Weights of a small image captioner.
Model: encoder activation relu, encoder depths [5, 5, 5], decoder width 128, decoder norm layernorm.
Training: normuon at rate 0.0043, 10900 steps.
Data: trained on simulated stained blood smears, 195000 training examples, 3.6 epochs.
Rows from block 3 of the image encoder of a small image captioner, named by matrix and row number. Rows with one number belong to one channel. Each number is 128 + 24 x the weight over its row's rms, rounded and kept within 0 to 255. All counts start at 0. Numbers have three digits each.
After each channel's rows are labels from the 100 images, of 14976, where the channel reaches its highest value: "responds to" is what is common among them. Only what is clearly more common there than usual is listed. The data: simulated stained blood smears.
# convs0: first 3x3 conv (encoder.blocks.3.convs.0.weight, 80x80x3x3, each kernel summed), inputs 0-79
# convs1: second 3x3 conv (encoder.blocks.3.convs.1.weight, 80x80x3x3, transposed, each kernel summed), outputs 0-79

convs0.62:092175127120179111109129148063104111138120113095116162125112144136098147126103113139163150082116137100125118105105153134114069110112092156109118123120116134127117114138109153131089134129108096152110109111167124130100092141150142092094087125
convs1.62:122114194144153134112106096182136123134160137142116155128134103129180148152146121143131143120146101133102065136140136141131116135083147098137123142134130137134114151111146090100117081111131121138141156115132155099156116074123113142095101182
responds to: small spheres

convs0.68:132167114128143071145122158171151125124102138123117115145163126135138114155128137138139138165161093134135125122161102096142112151069101138175179117136118098138103094119117123121128085144122120161109137122113116108118119113056118095096116153
convs1.68:107119112112117078136128109187098117120113111109132121122107127125089096116123152080135122131092149087090103122134103107142142112119129126190160129134123129091152151115099149130128154114133138125099144174138144122116165142115100173178126081
responds to: target cells

convs0.45:108152131156085154141111137129166142082125030112119152110127138169092108114111122110095118102149114120120131134115103101150119121155119134086104127120138142123144131130109134109089135095094109133140097167106108114110108188134129117125139146
convs1.45:142161132116145104134108101141104109165166141143140159129127115125126134124117092166135163131126183095118108137141126125170078126102150162148141094151102118156114187110127115087126109155102111139143129111120125124148076096112125161113071134
responds to: teardrops

convs0.53:121179129111104129171081172141135142161082157096130116152141106128103137140164109158142141101135138140119168147120139129140124108134152126162175125111130124145140149118114141123081108169087113122111112113091136132123097053114123104144111122
convs1.53:106135059092136091134155119146153096128133155113117099122099094139096145107157130124139139128149172117138168128132118104093121123092102113099142103121121115116154152098120167144098160136118076118125105147180157137109117108125097163126119092
responds to: round nucleus

convs0.7:122174151135121143174068171105133100157133118070137123140132143126074140128114117137085113111103148133074131131139123131108146125114113118084116136112129142120076134149088166125104149148128140109138127149159108154109117115098156109100126161
convs1.7:132107156154094115118121158086133140152161150149131121122131094128149124136120121137127128153110164102097154123139102100076108127105156119174181123154127136124148110126164183097125119128100159139096134177136098134139081146133098172158124118
responds to: teardrops

convs0.35:147144102149178139105114105136080138134152151122131086114126125105137148120115147145104126127113128085074138118160164170119109130133071131121158099105153124132101113143181126108129151087122115133171118172097162144123144137108141096090126126
convs1.35:074137118154111103142116110134152124115106108076131170109096135073132114152127126160075103137107104128115137119157120102145103105127112131131069155128105123090127144122091152123125129143100144121093135191134139133156096140084139157118121123
responds to: lobed nucleus

convs0.70:149136077149130124139117107162098137091132099064098134123120123127112115111093156142158168115119128135111121116151151132132153085104099151131173132162133158154106129088141131127133095128122095176147098142133116137137101135135095096106124066
convs1.70:119089113096134125103120109135124087124088106107150117120101090103145149119132163149102156155143076104126120081141109108199141150109136118148148107142108136144097121143134144161119134065134173148116139144115117086114160143114132137099135123
responds to: spiky cells; ovals; dark grains

convs0.26:150124090093114103090135121125111122141160124136122146122129122140125064153119155186136113125088138138148124110092141093146149153118129112078114129126133105088120121172111175163146142128174136152148124134150157125100100146114178109148138097
convs1.26:112148124149124100126107096151161112119139091096108130141148080119145134129120129109131130094140113121159126143136142150121142138176161129115111141103109136103138159139126187125082198093110116105129085166143170114141172157121123102164125118
responds to: lobed nucleus

convs0.67:115107107096120101118100138112137165127104099108172076127118137131109147111121137144162121095161138129160109090104118125129116133151130123118097116102154166107139070116159133152123109162134092124077117162119160133086153097120158160092105120
convs1.67:103089108102136111112163126083136096115078116093086159122164154138146131103106072119156120103121146104092120122131141105107153131084151113131136102123128111156127112140097088099161092131116115147112131122149143124166133116167136128083097126
responds to: dark grains

convs0.44:140161138180095148123104110133122092133086128143157122085126110172104104119165120098155107112143150134120086126124132138123144158204155148136147079100107125149125141124131126086137127151102110131128075142154120135132150131137141133175103126
convs1.44:124114152127127117140109109122169080169164087161130138120132110124136113090100166152152173087113153157121093102090090127150110094149119147124117083139113109120120081112153150150124123115149120117103085116150105122101170123098106111115124130
responds to: dark grains

convs0.56:139107141107100114126107087109192103120111109119134136133126097100185068122130118144136109085112101119105112126115129109120166114147166110162116141080157135100157109093123138155106119135125110153099116112093123100114084117120111130108159154
convs1.56:121157124115151142146120118133129122097125139135097126119090133159130094146150121102138144125129101113143175127123122137127091117151130154093113138126119132115144110118112169097061149110124108124136134123109229153122095077154143079114138113
responds to: band-shaped nucleus

convs0.41:124122136150146137135110066106125157105108129115163094125124180085106119121114164158136127122177126083115114127113117112080132119130158125154120138111108120112111140101136118159131103129168163099144143132075156092121131077135125098156094113
convs1.41:104156117126146176133125126094117116134119132179135098093161195125095147116098164095128114131095129124142092122119121110093142146134144068153119143118157103136141113120123109146090107167136122122142105088110119121157103085171131113110141116
responds to: target cells

convs0.31:133095140129111105106153104181115129109126132135112078105102097154147104128117116159092181191119125111113091125165159123147109121132106134157160110114149139146100110139117135079154095101110067124127142099120120145127102127113099135109128114
convs1.31:139154088146120077157123123136078136134133125142133137127150167085095142140111145122106153151152135128123148108100118129149121130172141114125101100116162103188137175115103180124090161158116119107094126118148119153169136148131146087119127100
responds to: small spheres

convs0.8:171110115118127102141129161091108109137087177138089133130153072145131141168150123113172117128115141100168162133124102127145127150121112155149097107135142150107126117072116085132117126130096104120111135075142154160127097139146169130134130101
convs1.8:087131140111119132133125135123203142107156134106112153150173141124101145143145113150120110106112153142146172128104115217138125122134097110110146132140096148140141154116104148094101123141130119132134150165193125090135120129120120117130104162
responds to: round nucleus

convs0.12:099144131100175118103085089122147122131129147155148105135128114118143091143085087122095119115132102133154135128108098159067121132149135113148099111089125133115096131100125149142075115076129126127115094116122150142116154084179113151133112132
convs1.12:157150143145145155106095122097158110162070127121128134096147103121145159140141065127120160122132088105135142099157099142148110117128105082106149133164123149120118084172175155150106121165125095127132122139144108131149114123123099129084119138
responds to: teardrops

convs0.47:126175135133122134096129123155118181117112110099134073105110126120097090125109115152094128154168136115146133107099098089174116100125114106127127092140107136156132127104117146126157137141088094112117112103087146093150176155150147126085128114
convs1.47:116119136171129114149105115120100134154143133116087096084090120117098148106065099122134124072139171115133120138142105139117109137094110118116102135103111118102096145096106119130127152091086115121105094096127121127118167152162142172108096125
responds to: small spheres

convs0.75:136140152140172133148151135115116113145105095080143141117145116122136152176125136102093135133122123158166163118116118148133131120144126124152142122134092152125101220136158144139160096116078111146136130135115076108103171104160129133105126124
convs1.75:104126093113126094138111085114135083129105131105142103106145121101087138091130097129138127134078117112132085139143098139129121109113109122157159086127139097123134116118107129135133109168105122141137103163151140094128124117118064198094094143
responds to: teardrops; dark grains

convs0.3:105120171166083097118157133087148155113130155122132117123171126161159123149139102125095082113085066110136137111117090142111140171172101102138148138131098143142107102130128108130106106120117122134168163104134110145136101116139096140106128111
convs1.3:129100079089114100132098106113129130103075094125113127142151137098075132139103132142082116155078103129120123135148100117154163103106117096125152130181127189146120101106132129137144139139117150113133153145108125117121138141116077117153098143
responds to: target cells; round nucleus

convs0.5:114138151119144177144139179111114148106126130104148112124128093111086193153126045151118116124124135122153133118084117128110144115154133095144135133129128129128108179110133141078140158137113105080137120136136127146132163138165136137109144095
convs1.5:127114127089134088125135107060137107150105117139149100112132111111154116122116103112119130116089183133100151117129083116114132118100117117122143108114114098125131139137132156133115125150089104154112118164158129111132080115122103217088138132
responds to: dark grains

convs0.21:111114124128125090135105159100132121114136102140117135072147148136117111162097128117111103137134087127137107106117098136105101086087080102139131128143152121113127139173099111131065128108119123155136143141153113110160139161105097064084126114
convs1.21:156107127104119124091111109166134149127119123163153088144135165092152119128108162114124125139138117119093118069118113082132142136135167081121122140150145127149103158138158087125104156104150183124120152112153134133150130137153083121178142100
responds to: target cells; dark grains

convs0.69:113102143105133128163178150140149109100144116163167160112114114132114117139133135146171139114115172097123154145088147123129150087113108107118087152096134141134143140115150114117157110093165120139096153128075160093121123142170151174152148121
convs1.69:087084124086109127114152130087089107108075114140112172137139125136134117116113143139098157110114119115131113112103110156097135131091135137124160116150156121119132104155073124090119096131127176121125080111086115123123080094098147121148114133
responds to: band-shaped nucleus

convs0.16:089157099087135162158121164154133123195134119147142101126139127101097189090134109097129112171125163106121106109163137136116136132111117117145146141108129091141101136112139116094101113156126102146156112164141104120115150115116106137085122167
convs1.16:125139111189113085116122124118108146171118116132122105121105152111149074117091110149090155110129159113081104116102102112121084118113150098143148121140116143117109128145114125095099154152126161135112133163148108104153089186125093105137129105
responds to: teardrops

convs0.19:162171082087137103119082141148156122150184153141083139138130121116102125118148131125122123147130164104098117133135144132122108117096108150124111098154173102164121105133135127123146154109064122114156158148112144170107112129071145127127123138
convs1.19:123153090141108090128137090175124154092151140108093103124106136090133094105134110172092157108114105097103110155103123118147109094130083099115121099174167123124146145123122116102121153118142116124113103141159133161108108144094131072126112133
responds to: round nucleus

convs0.27:115093142114118115146116118125150113109115122142094155153141124099127139117138107081132106130139118119109091112123125140148155094157138106114164126111113115126136136134168077113092121124102136130146140127125087142066104066114120103086085059
convs1.27:154122144150117136109125124084131128086134142141134166162104138131101127135138155142113133116091057103095124118148120072115123162102122181121101105119166130106152125077124094157105117130125070113109150127104150131116102110130105119127155104
responds to: band-shaped nucleus

convs0.54:107141124104105129116160150107122116151115146155063173182144141138113111117135131114130135138136118125127096128129128097131110153084125156168154128135125083092120144128117115107166115158141104160093137130179126081112104128090111144120076160
convs1.54:157155128117130123114119165145200112111155104098164136112120130106108118118133084126109141128089159101076151131140105187149099103139137160154144101143110105126164124128109131096103115140095108142106133163130172111106151124120115107089128108
responds to: dark grains

convs0.29:136145137137108121149133181074112111130082120164138120074131113152074103134132138162105151123108128118114118109092139091137158125129105117127174112110122143100116105167096113140135104125099098160125096101089155152125097162136145124163129107
convs1.29:130132101106169111115127116087115117147097122126113113116112129083120091115075138132157143096155156102100128096135178113120121121175137143133134101134143146109129157155100187143154127150111093106123116113139104126131084179155161120105105155
responds to: teardrops; ovals

convs0.28:140123133126104095135163135104090117086079112110138122120139140106157105145139114127129127096144100127115119095127124106090137132123140122129152145135143125074105081120102056119078136131088163113131142131118142131140112147134086115198124104
convs1.28:113108116098135156102092143186104099134099127136144109107117117092100117127146150118152117136128086124122121122121156097163105132149167066138162151143141153111147139094109109139122152129137158130103143138123156079124149119168072110138138082
responds to: target cells

convs0.33:135071114111153112142143143080067115121139188148140123131121132141156189132150119145130129119127112099113136123125144114098132089116133086147083143114118173078135139115120129116125125067095105138133127114097117117158145132130101141130151100
convs1.33:090099122103110143126148121149132110108126167133139126111154110153107151153122115121105142169117140118111112124167131140105091146075105123153120133138090117135101156098120146100158093149160117134097115149177126156111099106117123112065071162
responds to: band-shaped nucleus; dark grains

convs0.6:118068154130095127151126132082099112147123112136168117089107142157101138152137162151106137088127124137081110130086128118125124099145134148112133115112129121118139161164076128126145121130080114127106098122150146125144097148166100145174107081
convs1.6:138126127088145136071143110079102111147104106124108112095139114099114113082089127125165151100157147149148099105110191113119121152132092115086117094138124149117112118112137169138128112133136099122140090118127081135135102129156088109113110138
responds to: teardrops

convs0.22:094113111094123118127134092120102172119156113112149129163125138120117109131116159134098095143090101107122161176110115152102105157106120186130116125102103165119133138112157137170089166133148108067137168158147141138128118119127092130114100128
convs1.22:162122145146122158128087111107102097107107120108110132084141128161127175149151107136101103090120105163131177106112124102127153132138113107153143112131161120104105092085100091114110105123108126151140097126100079112148124121147079127145172135
responds to: round nucleus

convs0.74:138175099119148141087088106149097143120120152094129115097084120110124087102101110114176081114179121098134112134122176092096100120141118070100143157140126119102104119130151140122119104115122114156146124135088129112124139117110150127115156134
convs1.74:086136114153162090137137094115106122142101108114123134146069084106170134150093127118115144121169127096101093110132142122124135099117137134099120136109089115132117181124137156123136114078121147103100117153118171102087116111130165155101139105
responds to: small spheres